config.toml
encoder_arch = "resnext"
train_examples = 97500
image_size = 48
translate = 0.12
color_jitter = 0.1
encoder_weight_standardization = true
encoder_depths = [3, 6, 3]
encoder_kernel_size = 3
decoder_layers = 7
decoder_norm_position = "pre"
decoder_mlp_ratio = 3
decoder_bias = "none"
max_precond_dim = 1024
one_sided = false
adamw_weight_decay_other_params = 0.05
Rows from block 8 of the image encoder of a small encoder-decoder image transcriber, named by matrix and row number. Rows with one number belong to one channel. Each number is 128 + 24 x the weight over its row's rms, rounded and kept within 0 to 255. All counts start at 0. Numbers have three digits each.
After each channel's rows are labels from the 100 images, of 14976, where the channel reaches its highest value: "top examples" is what is common among them; "lies over" is the class under the peak. Only what is clearly more common there than usual is listed. The data: seven-segment displays showing three digits. In brackets: how many of the 100.
# convs1: grouped (8 groups) 3x3 conv (encoder.blocks.8.convs.1.weight, 192x24x3x3, standardized in use, each kernel summed), inputs within the group 0-23
# convs2: expand pointwise conv (encoder.blocks.8.convs.2.weight, 384x192x1x1, standardized in use, transposed), outputs 0-127

convs1.76:134139139116060106154126091151106133103131135099173150129131124159138119
convs2.76:176177142100096121152157130128131140155107107150094121142097131158104140089158128137132125140132115108114150122140129132158156124106104133128165152147113128115092125100099107132153103093135148113113155087140090078150142104130143136119140089138122116128127169141139147124130154115148154109124173132136123126104162156098115145133086129065133103122100111148130137171120107119050117081124
top examples: the digit 2 (63); second digit: 2 (28); third digit: 2 (28)
lies over: screen (98)

convs1.1:121143116109096126100153167185094128135141165130092145130135110123154108
convs2.1:129126105127139171132139070130186119124134073129127143114083095153086112127132156144076127133121128125121138124140118168145126169117129094121102147133130115104169141138111135055067160156100103134109091112185144133133125140149120115127124097107159138147145155134112144115161123153145091077140134077108132118167086122125127113100081137111159129150117150189139152109166163125139130125144
top examples: the digit 1 (100); third digit: 1 (67); the digit 7 (55); second digit: 1 (43)
lies over: screen (96)

convs1.172:116143120128137152123118131086137140135121169157126139138092137163195104
convs2.172:168115107142127122116128094117110113148139161136126136112110131151107182145100110108131117137134146112102095116122097127097148100080129144092130170089143142141164107119127157108065149135138102151115150139123100123140104113102179094150100116163081125099127114150111119116122152109148116123169149088114106142124117119120098115127118140099137050099143135099111092085132200121121150126123
top examples: the digit 3 (100); second digit: 3 (43); first digit: 3 (34); second digit: 6 (25)
lies over: screen (99)

convs1.112:075124125128123116125081178148153120136098105154143108115140095145119145
convs2.112:140142130114134139105110129116148121143141165161129141130157131148135138089136136146119154113163092138118072120134108117208081113111130155102120118154099079085092149148145094175122120117146150100143098133139136169138122148129128126109141144152101088127145121120135135140091173152176129151132121131078130122146122125092131134171132119083132128092141142196147106125107087125088122139130
top examples: the digit 0 (100); second digit: 0 (63); third digit: 0 (28); first digit: 0 (25)
lies over: screen (97)

convs1.152:097123126126133123180158061116126149125144161129158149130142159131138130
convs2.152:127111144155134119117102093136119115148138103165138142129143111083116126075147113129119123122141126160144105127142118170075139125124060111118116112111138190126136157131151146150095103124147150090150111095146115132143116146091154069102106186151111120141160140145117105179114120122144147105135172176119127175093141137162153132115170085100145142170159121125145118096196140132100099089113
top examples: the digit 5 (63); the digit 4 (62); second digit: 5 (43); first digit: 4 (32)
lies over: screen (99)

convs1.50:144171136107139124079098149148134111168137135125127122187121146134150107
convs2.50:144125155146139105129086163134126105120159143173145161166127140135151139156134105132124109172133153122141145135090115094120143146137177084110107120118111096142155138126148146154114132150123101120071180122120121139106144129117126148073113098171075139143129149092088122155136127158142117088127092116137126187113127128147119116132175102110115163148147163140076124146156180113123099091151
top examples: second digit: 1 (25)
lies over: screen (95)

convs1.2:132146131104177096096146158093133115108118120145152166106117149097099115
convs2.2:137120155153094117124157089116100135185126135145102131104100131186137115144116114132154167145113116143117078140132123141147120154103154164134105126128153167199114098128171162113136138108159141135151149125122140146125114110150110106109144138114152168093145106131119116174104124114199162127160174116154112141111103068148173135114126098118088109110093110132118115109147150128151120099108
top examples: the digit 0 (56)
lies over: screen (98)

convs1.59:120152160084136173092110096128098118115142117127119108179125118116116104
convs2.59:073126118117155106129145119134082104137123087122143112162125098137179125132119118128144130115155126148144141139111157140169106091126117154144104127102142102102120121143137154144115134144165123121111117151103124145123138127149138139143158146122139123103086118119109123125105147113151128113136103133139133116110153131143147139094105148092150103126105133088063122132116128139134126120085
top examples: the digit 9 (66); dark on pale (38); second digit: 9 (35); third digit: 3 (30)
lies over: screen (76)

convs1.75:113133125093121114128149084068163113175127137152116130151120139136103112
convs2.75:089139104154111135084156118126143130103107131110142173098091116140118068132154128111157154156137150140109124125165133141164155121135101096178117135110120092117133163152148105147144092107079088118142161120106141075160151130116140108124107130119109130107124121105163127129199123139129123139122119153138143136090130093123147133120127116117164102127106173172180163180137133143146145148154
top examples: the digit 8 (68); third digit: 8 (34); second digit: 1 (30); second digit: 8 (28)
lies over: screen (70); lit segment (30)

convs1.157:184111118116102135132094121120123117133117137139176148126095076155147133
convs2.157:124164115096102093102135189122082120141143125104117143151144153093158112100147143131106107137108151120117129147152129128155130124136073153125124098115102137140120110129084096141122139149132132140116133115136148094194161152137120120143145112092138117111117169096136152146129162181125114135147145108113161159168131148145110107093163139168133142133142128080109152162137108089137097141119
top examples: the digit 4 (88); the digit 9 (77); first digit: 4 (46); second digit: 4 (43)
lies over: screen (75); lit segment (25)

convs1.116:075119109109116151142169165135115119174100150137145117119153114117149102
convs2.116:128125108132131119155147076142160132106137106149132155147128084092138143103133131149147104111146110112147098134077101172142136160101137113122164115155131146124117136144104115153168127128120156146131147105135098118114175148100102112133108126111124130165114148117073131165138124104113105151143133073122079114105129118156122136165096161130082124118142128139171125097075163127131123165093
top examples: the digit 1 (85); third digit: 1 (50); first digit: 1 (50); second digit: 1 (35)
lies over: screen (99)

convs1.184:109119109133123108106136130109171155114122192145130126170129095130156101
convs2.184:107127132119117113146070136128168164126096080097105182120119148137110121113109122134146135121120101130103131109137153089121120133159137128138154145112126072151125170176093121152131168141124104120109134158128155135148145135114177140120139160107167127123175112085119141126108116152143126145131127119114177126155116097129121105129119168124132125151143151127117135130123110118120109131133
top examples: the digit 3 (92); first digit: 3 (46); second digit: 3 (32)
lies over: screen (92)

convs1.90:158113158095111109141118106168119144156132104126152166106104155172140121
convs2.90:167151113137147127145133141132136161117111144146132121106093103126149119166101134102124122117129129123126129121130159126124105120152126113125154176120123125106105176104114152108118115085119173094115168101106114128171117142102172178131116081121135129123189101115126153146096120098103128139119162095131155099114127165123146135130108146078099136085187130125154120162095112096134141136155
top examples: the digit 2 (100); the digit 5 (63); the digit 3 (58); second digit: 2 (55)
lies over: screen (100)

convs1.85:089130171115115120144178122131125128081127124127171138114120106173124115
convs2.85:095093145090092135112124113141144116139156149116121077115121098119150097110114123166099134141147119102102165105138134147133163092135120163121138154092118109150133145074153121144148112093163118139138109122151142127130119138130149103139131130111114133138135134138181173164154153126149105121102132120162154092108171133114146159109123163131116095129096154141098150136108151141090137148112
top examples: the digit 9 (53)
lies over: screen (79)

convs1.156:110151178126113122119119155096154147127158102093083134136146089117145121
convs2.156:107116123117137150183151080119199107178165155126143098102100156147152127141155092082110135109106114146138087141127125110131137128120111114152121158127111134155157127150140119105148165112129122132121127161130116136135198109114153154138145138123162125159112125195140117154135130108121157074095152090131110123098124117159132139122135137110141118157132120139167118121093113152105111092157
top examples: the digit 4 (92); the digit 6 (81); first digit: 4 (47); second digit: 4 (45)
lies over: screen (70); lit segment (30)

convs1.35:109109188142115156108155116126160131151143157128113137128114171159147154
convs2.35:152121128133113146139177097082100129096093091124130128141115080147149134128116129139115163101150087119133102158103096109164162084128137128092143094117123142109111117109156133109126158144089127083155139154080138114162101137145106108120116117151129121114138129115114129133079105122138139136111121117120136127141128128121116155154109126117090098117124101126135125130135189158113103178136
top examples: the digit 7 (60); third digit: 7 (40); third digit: 4 (27)
lies over: screen (97)

convs1.98:138159158130127100107110109141172140066158123155153145153121139110113132
convs2.98:106104084140157118168110118106126161108148086201154118094109129120129124118120126135137162117174128118163087150114142119124126137136127132159140138122084094132136123153131105164097127140124161145088127106139114142122115096087080130124131102193110109122111149122110105101080119128110135131099098087153134110108141117128098129187111109128158109135149131130088143116132137126118142133138
top examples: the digit 6 (58)
lies over: screen (95)

convs1.165:105124181127136142129153184101158120129146130105099121097145117114118091
convs2.165:122134108131174119190085144170111111135088133115101127151094104099111123140152107144139155112135145127104125136145146156134134084163152158161159156112074152134126114114121167166142077139173132113155184110171085156152101136152160113118079114133130113141137099127098131167132077168141115137135120101180108142125121068131153146116073108126108104179155130135090152157167148119103091098152
top examples: the digit 4 (67); the digit 6 (63); second digit: 6 (42); third digit: 4 (39)
lies over: screen (96)

convs1.110:204133165135143100166129106118149123123159147098113124129138130120150127
convs2.110:169106106149115139162122120130124150163116075157127141115117104140163139088118119179159151071111182132116123129101136170104163099164108094149166126146163110103133075132146129125146140171084102065136106136175130144169069146129161142165148150147152160147091120125160139095120117173148078108118120108151155117132115124106119154095124139137108141115185171128141128158129126150137126149118
top examples: the digit 6 (91); first digit: 6 (41); second digit: 6 (34); third digit: 6 (31)
lies over: screen (79)

convs1.60:136192139155132163121137123146086094144106095152104143143118137123146113
convs2.60:140128146114124119127152123140092152077134096120147121152144140106147137135130114103089142129117128129157118126149135164122129114154134132135086132197118131087134131150136163090141130148124106119148112148115160175156113128109117140104136168163171136145113148142099111123100138142127134123131105084129110177143125119176117132075132129113142194164095140142122142107140128115104116144093
top examples: the digit 1 (100); first digit: 1 (51); second digit: 1 (43)
lies over: screen (92)

convs1.94:120137148114108102113077156186118136127137100110142125115081140148151118
convs2.94:153089135153129129140146095134128173124159117144129159106124120122152125120147125121122127102148170157141077133128112156117159199146137168105149115169103147123093174139130132166121142113138141166159110139145121118081110136181163139126141086123151104104099166128107112090128154115160178132107147096144166167140117146129122140128134107126138136192094183139141129140145146124119139138133
top examples: the digit 2 (100); second digit: 2 (73); third digit: 2 (51)
lies over: screen (72); lit segment (28)

convs1.99:105122116116110140070135105126121142111090105183127142110096139154119104
convs2.99:110143073127122153122131131134093154157133122168167137149141076155148095150146144153145097121086098151110117143125147116151143167124080097147127098173133141102102114085166147115136106096139128091131130129146151121121141123101142116109117125138154142088131156109135136133136137094141174139095090099141124102116112115133114106112110119129109137119118130142119107126141127095096128116113
top examples: the digit 7 (91); the digit 1 (76); first digit: 1 (37); second digit: 7 (35)
lies over: screen (91)

convs1.117:102112097117109132146138185141121126147111106193105132129116122163114133
convs2.117:107149117101156160132159156113125116161117189153121125101144113115121116143114132085117104155147099115094119129108129101134094123129156135112104128156146102102109097099163135140141133128119077121156169092141154133114128116141137147137105160111135139102128114120102134147138133147129126123141123138106112124145121161125119124103159153109139152130114128095144130139100102119108177115155
top examples: decimal point (80); the digit 4 (56); second digit: 0 (28); third digit: 4 (27)
lies over: screen (99)

convs1.182:155163138139118116113119131150131165151098080133117107108076143101110152
convs2.182:113131128146155160108137126107134083121119100156139125120126142138123154100114171148121177102107086145163155119114155128113149136110112139120101138084091152167144112140118103167120168128088084127085114063135160150142103184140128144100116102113072182130082145144105093103182109150102109119116122096176129111137127079086140128139076122095104098142138128133081138156109125112134108118107
top examples: the digit 6 (97); third digit: 6 (49); second digit: 6 (40); first digit: 6 (35)
lies over: screen (100)

convs1.87:132139148120068098155194130111110132117133133105146151126133138143148156
convs2.87:167167177110095184083128126140125134134133135092142127121155162126153119142101159148091100129125154111141138155162176136120128148154110124153110129118146124117104128097134137161096087089117151115118105121136133135143156108099140137111092145122137081118123108124112144122129159134177135124093159144114134081139121177150128136139088109128173133099165127113164115129122113125070125156090
top examples: the digit 7 (67); the digit 3 (62); second digit: 7 (28); second digit: 3 (28)
lies over: screen (95)

convs1.102:098129113097111108124097203124144142120105115171128149134128127150120112
convs2.102:113134100102126136158159134128160109127151107109124112100126145084157145176121134127109149132129118132125068123146103099156134074165092105154094115122117133157108100171175148096107114100106124123155127119105135144144106124131125137135142130134078126122122089138088116087129106184128140102124149115093099084135154126140113135158123096111150125114147091125120096117155110167084148104138
top examples: decimal point (90)
lies over: screen (64)

convs1.154:106117186122135124124150208102117117129130121113097125125148130122120112
convs2.154:119114127103137080103116144124133143107121144147093145172125116103132136129146154130119134092126171140110126125112129155152118124119104149138158175113121068109118129125152175129144102178100108159104127112156085095126143146156168106144139075103110170166146118104108104176104093150166102120150129093141100146154162153137145122143115132134088110123189123164159125123122100128117149097086
top examples: the digit 6 (63); second digit: 6 (26); first digit: 6 (26)
lies over: screen (74); lit segment (26)

convs1.132:126108113113119131116159117150125105124184133114187115179104119124140111
convs2.132:165136146121143091140176094156155106091153101124140163146112086112115105117096132120113114120066093151152129163169176152133139117107117126115127135116095130141124129102121141084132127118151131126113127142102113121091116127124113123175153138079127122110099162096134157135115132126122111120124094154105160151136141102102114166074113110123080134138126142099168105136148133141119119126128
top examples: first digit: 2 (40)
lies over: lit segment (32)

convs1.145:075150141111125158160115124152134120113140117154120169177143092120107129
convs2.145:113129088100147131092106156079176091135130122079179104158162071099101142132130106149082112130148107164115151117166121113084166120143096097102115157108120136115119117120127141128150090152174184183147102113132131104152153133102109147156127112111102106097130145183123152172169140122138121133110107167168153081128126126178132125102122148123164138128123123162100110175121137101138092132114
top examples: the digit 2 (83); the digit 4 (81); second digit: 4 (45); first digit: 2 (42)
lies over: screen (74); lit segment (26)

convs1.82:105133157124126121104179146176106123175105117135142132129126158145086131
convs2.82:144163118173106139104148092136123093153108060135127118134145159156108137145126115122147098130101131145163124085119131153094119130127149085134116134163172098146128160138161139107113139097153138149163108133125101119163101165063174128121105127154137127168165070143104131156121148166113156123137086173098131095136114148149187104068133126040123137090135125115125113097151146117142087133179
top examples: the digit 6 (79); the digit 0 (69); third digit: 6 (44); second digit: 6 (38)
lies over: screen (83)

convs1.153:154126080122144133108110090133115133147120158085154128093110153164149109
convs2.153:101166151102096138160110092093100132057115141120093132157117133135167112091118128130108138099151105175129075123141143105102147130139106113087113123109115118097150173138163115115095138129129114155153112101113114104134142111118158109112179128159103128110173113083147108089116177152150148145113096160120138136145110089111166131123159105116117131121146144213141148105129174099153134116194
top examples: the digit 4 (87); the digit 1 (74); first digit: 4 (54); second digit: 4 (45)
lies over: screen (70)

convs1.150:112146076111115094117154105141130077147143141141124178139137126163130123
convs2.150:133158132158131129149131068152126163117123104134139133116134103123122169116137116133100084109127117117153130127112135137073138094120172140104136144148120150118136131158139109093074096141095119134147120152111146153109132151177123133142141110101112090139096122154152111122127147135102105129138143152118140107149107109144096162136140138183119123179173139143116127116093127142120157095107
top examples: the digit 4 (97); second digit: 4 (55); first digit: 4 (49); third digit: 4 (49)
lies over: screen (86)

convs1.11:122132131101142124078128128102111118132126099143169133066116168130137155
convs2.11:118091094146104166122130142119126147146118138149128137148092158089123091161101119090143140133170088119118168132134125132131108115105120135107089158174135205173142097144125136100150131094132134163128136120156142103132136152104151143159122131127181130111134146102121125161133144127127127118108117129166084112155136162154114132184114133100154156094047168108131115097115112138158106138153
top examples: the digit 8 (80); the digit 7 (72); first digit: 8 (32); first digit: 7 (31)
lies over: screen (86)

convs1.104:127089165111139147103131105134128105139091121061133129116100142129109156
convs2.104:127127161167194134158126149150129142134138141142166130152164161134173051071169103134118135088136129131128167109105106111137125169099156080139156158123128096131091135104130111152107122109185140126106143141137139126154115122091127142107094149118160148102132135068139135145150181147138131135114127154109141107093136182138118129143133145090120137092121113145165137104134133122101078133153
top examples: the digit 8 (100); the digit 1 (57); third digit: 8 (48); second digit: 8 (37)
lies over: screen (98)

convs1.107:152143150127130089113119119134157158075191131106097119126130127138124147
convs2.107:096096129133141092132101134160139152126132130153107113104134119151138148164090150123206110127095098128134110113177153142122129135149128084128118129127184129152190144082135125136097123150140140128131131152143129138181130128159149163148160154133169121118079149111124116183111117167140106118113144087134198125125109156145072139163129096141112174112120153104146146141152125188139098124140
top examples: the digit 6 (62)
lies over: screen (73); lit segment (27)

convs1.191:148167121109129128160145144087103115167095092146138121135122171143145102
convs2.191:130126151155101139141129106130094098194129109108134114102127129139150118140107134177123101153129147165123121131125134120162140128122120178133109110177136131135133122114166129124105148131139103146124120125099093111092112123121131160115144119130110154175132128178149143130092144148095136142106127104146128143105159123162154149130125157149057102135097138144169122118141121132137166140168
top examples: the digit 7 (87); the digit 1 (57); second digit: 7 (48); first digit: 1 (38)
lies over: screen (100)

convs1.68:146157127151143123080153114141130114123103143128108163126072173105140116
convs2.68:117115119143158134149139122130099129162122161105183135145142146128101132161138170154190108175133094088097138136138128128163083143182137088142135109148134116137137125112193112081096122126164105132092123129120133134070126145146112148117085133117124149108144158118119147103089129129120107145111149142134126127126136178106170140128164126132153159162065127115124150115179112123134133128122
top examples: the digit 5 (100); third digit: 5 (52); first digit: 5 (37); second digit: 5 (34)
lies over: screen (91)

convs1.8:127181128101124140153132118094128120106158131125137159198124139145109138
convs2.8:158131155110116125123123126162131145120138106136141160109081125113143157109122155154149116135116129130176156123120137165133167124131134119134160139117110112090154110151105135100094088127119112141162111122124131141175106126134119121147135129126105132096121175148077150128140111202123109070104119137115147113127140173129121141155118148068130142141186113135163128126150142128148088127161
top examples: the digit 6 (85); the digit 7 (55); third digit: 6 (36); first digit: 6 (30)
lies over: screen (88)

convs1.160:100126113127120102138096119152129075088117111141108160173144116100130153
convs2.160:165138145095142117097125118138083152158140136171137139138134112133074137138121100137148095145111140133141089133092110111133156159106151138088115091162159103101127112176115143182155165166121148108161152100135145156122126107145072110128140142088113130119115107129150166116151114147118145106128189119134133156154140133151118107130125109158122117076150143152129122105143147105123101085134
top examples: the digit 4 (60); the digit 9 (58); third digit: 4 (26)
lies over: lit segment (42)

convs1.92:105107115151156135117104113119137111138107119164130065129117130141073101
convs2.92:146119085151126152142138114109072099102123149126157152147132130104151105141106114145107138102174110049162125133106129150113146087088142105063129109158115124094142142125136102111178117154164112158083100141110132091155118119093080121109109136136135098098111160139142094121163160124135165071084132145143145153150153147099122117136097101099167082090119129134050120138103149096108144111148
top examples: the digit 5 (55); first digit: 5 (27); third digit: 5 (27)
lies over: screen (93)

convs1.189:177129131130119139130155107159145114127130110105116148133164099167105074
convs2.189:193119120114124137075153141113178101158151155144115110149108088130110129120154145108094170117121138161128170138142100116135106172102151118114108144126110137104093148120127107164152128111101087141111145139131143141094101124133119152146104116087105137126118145140132145188158125135099096157140124114124115103092115130127087126130124124105161088136120126114139130118113096132117147136100
top examples: the digit 0 (81); first digit: 0 (58); second digit: 1 (28)
lies over: screen (98)

convs1.95:163148117092111086162144099089151105165145127116127121158122141105130148
convs2.95:144157150128124136120139212108127147119131104106114123124148181103130115138146140126103127132200164119132150170128125136185120110136156134115141119137128153161097139100136112154173120113128153107133181136138109123168179112168148123121078119149097130108123115157142150135146138094149077136119181131119107118163165146120123153092123141162104180147136135169104126091109143139146133132159
top examples: the digit 1 (87); second digit: 1 (47); third digit: 1 (34); first digit: 5 (29)
lies over: screen (99)

convs1.10:142124137163151128186116097125094160154122158130118139138111114082135104
convs2.10:153154111139132147100103176110109147129099213136125149115106132121140129151163139141155151131118117082152141100121127108163186168084111097153148127120122106107167168131113138127111138120162112134106110097105102087100132109131133121132129164133130158140129176106101109150110149156141153111108123144184156147122115143132095106149184164110099106117128123144161140106110091152122157112123
top examples: the digit 7 (62); first digit: 7 (29); second digit: 7 (26)
lies over: screen (99)

convs1.23:102109129116129087145134127142155138129135134089080138131146082158174140
convs2.23:086123139138132090122135150117081113150103146088094135129099107113105130087117124128121105153121133126167138114150131113144157131140104115144124129098137130107122125134106114097148109136135172127112142124136187096136138109100143116121142162126132116148082100107135093169113157186116119168088119130156154102111103157072155080143146125137118144101106130118124148164125124126103128122157
top examples: the digit 2 (100); third digit: 2 (52); second digit: 2 (34); first digit: 2 (29)
lies over: screen (100)

convs1.170:137131099108131119129136146087134143143160146111118117128074116108121195
convs2.170:097144143169109146133104099157110164119152124081123141114138167124107134102109119112145124086131153130090136131110153116112110104131154118142147138176183159089181155128129173141147128129122085097106104140151129126093101122115103138133118125134146121144127125162110141083129106145113064117158096062120138149107157108108123083136139157135134135112150131111088181070183118113127131140116
top examples: decimal point (99); the digit 1 (68); first digit: 1 (40); third digit: 5 (29)
lies over: screen (96)

convs1.139:107141151156136140126167113115116168125127119125143128150084138062146105
convs2.139:174125141131129114117099136134104172170127171156165157090131110113113148150108147097087120151111135139166125121137132112084135141123130136128156126137117094127109152153115110136133107115076132092137138120153135181152144123164093133122151171129093144097071129140127155127104128145121137129136103147216149083098151127120090111142126139131107148102141124165116103122124147153140169095082
top examples: third digit: 2 (46)
lies over: screen (99)

convs1.103:116117141127134113172106187101126146096126129137099131090131134097108090
convs2.103:174099131112140149143150160171188126169118109128191164093114088128142146118109186153141095100137132138151149119095115129096189156123096142120117105147128177130143111114097106098109129132122166104155095112168129126148125148160111126151131137139136094129164105167161152128133163080144148171117108109119103137133112144157110135145128165079127143124147105137143123106151102088062116101129
top examples: the digit 7 (59); first digit: 7 (26); second digit: 7 (25)
lies over: screen (91)

convs1.166:102118124153141142127128136139126175113189121107113129088140154097089121
convs2.166:111082129147155134121137116140119123156117087123149108142091120149171117106107126088130146139111121120127124125100118150112143120134124138147128127114157119133121128145133145176096134152167125142132137131125109086121084113164091130121091153151119142107161108107116147211117088122120117156138121143153124138135129103096128156130136155148077169110109096104126105096103145128119127115155
top examples: the digit 4 (100); first digit: 4 (69); second digit: 4 (67); third digit: 4 (55)
lies over: screen (78)

convs1.55:130139107166095104101124151134115132124136083135180148083111108134104137
convs2.55:148112152136105106120137135146148099148106112139129127177127123094113110170168136124089139069125140189104104160148124146139123166160122098148116100127129122118118124140108135133196127106121135139109153110136116115138123131109164149137135090093112107141144134101155125171186110100098126141129110174129112093140138180118121112154118131154119110136152114156129158123110140117120101105139
top examples: the digit 2 (90); first digit: 2 (46); second digit: 2 (25)
lies over: screen (95)

convs1.15:112162136085124068120096137104093129144155149123146130149124113101107112
convs2.15:095131159163083170092121119167125122128178147116121116118170114125129153146097130155067086147114131135111118123105112152121135106118111134163104124192207146145156106098127141099144150140161127131185149136178102130111121151145109111140140130127138112147157139131106131100147163101152130118123123135125158099134116118132138118167127163125139141128135132108160111158151140166151092124083
top examples: the digit 7 (65); first digit: 7 (37); third digit: 0 (30); second digit: 7 (26)
lies over: screen (86)

convs1.181:107158182153153133112140108131131121128113057117089148121124133119133127
convs2.181:146113162130163128091122135137132152091134095122126131126138158114111110081137132155104112116111122161125151118172142152128134143123106122108134115085128106128128131121114120138173126125166155116123152147105146100090144133111138141096103149117149123167089078120126132117089157142139142104106113112150132099136111095115109135126132125121093084088067089127155106123087142119117141172176
top examples: the digit 9 (84); second digit: 9 (38); first digit: 9 (35); third digit: 9 (31)
lies over: screen (90)

convs1.162:163093100107134116147109126132104070101118116164141153154131106137157136
convs2.162:135144116104117187151093104142115123091150126187145115100121137101135179125136161094142109169103096099154181120158108064136119168113138136093104142103131102112150157142120089119113136150089165127096112118191142122137113161137147115132139138148174095141126171135122166071167108180103106125157146106132128143112139133110098088116125105116081170093154157117124107163144119105075137135158
top examples: the digit 5 (57); first digit: 5 (32)
lies over: lit segment (41)

convs1.163:114121150134182142095137149108157130121118120109112092086117174100141128
convs2.163:116119137108089156114115110127127111114120115109144157151103112064107161140137105113126119132094161143141099150099174113134118133137130125094126144135102108117137128097141172152163114160113114117135107135137128125139195133160101116131127109146147144126141132137134151123116125131146129109162096141140144137089169125086138166162166101133119153136121174144150112146097099107140156115113
top examples: the digit 1 (79); first digit: 1 (42); second digit: 1 (40); first digit: 4 (26)
lies over: screen (80)

convs1.131:097127138126173126122160121101133131144159152131156098159094116097172113
convs2.131:150138094144106106130168126159161145126133156111170129214122088157132138131180155165137148122142147139165093164142161137104157115123111095133127114142129144136112136098116156140101111133129152128138137149110133151130128146089119147147125131103131126142144117128120127086156191149112122119102113127095124106114096133134167167155167136092130165112129107143130108137143120135122109141088
top examples: first digit: 2 (29)
lies over: screen (64)

convs1.24:101126171157094185120115100137166100111125151129134129112125137127098151
convs2.24:154167118119127090176119134175154148141128168145131106147166116153132136113125122137148125147134157155135124148173132137144130162136161124139109132088117181112125130128145109100102128102113119099120134127128139174153110089137187168145122121134131140151147110150122132175151161110149141119114124155147208102149116145143129097144180098120112157127124111126125127119083115102119086117117
top examples: first digit: 2 (30)
lies over: screen (66)

convs1.61:119201115145129147132149132129122085139093139151159124123121101114102153
convs2.61:137108139151092143140161107124122117158119127176135157112125122142137159149140146120171108171130153125123110132132125086139123131128126121111134122130134121135135131176102163114114157155125128143115130135147115136128090132152118086120142092121130153112160103152145103152138117129121087081168122089123103145151128202122110123145116120177150145163110131092095122148113137118121091137108
top examples: the digit 1 (100); first digit: 1 (44); third digit: 1 (39)
lies over: screen (93)

convs1.58:131155154119119141080119098115151157117099139155106182135148147107112107
convs2.58:125128153144107103167101103091126138119147137128132127123148166127127134129108122138135119195134127153153137132122123122131149145086138090103089112124190078128139156162179140133146133149131128123119117125109118163094059123129113155106140131099168121139118117136138108090060117125110135086144149128129121164101093169137148099151182134146120176101150121119099130125101138153143131149145
top examples: the digit 5 (67); first digit: 5 (32); second digit: 5 (27)
lies over: screen (76)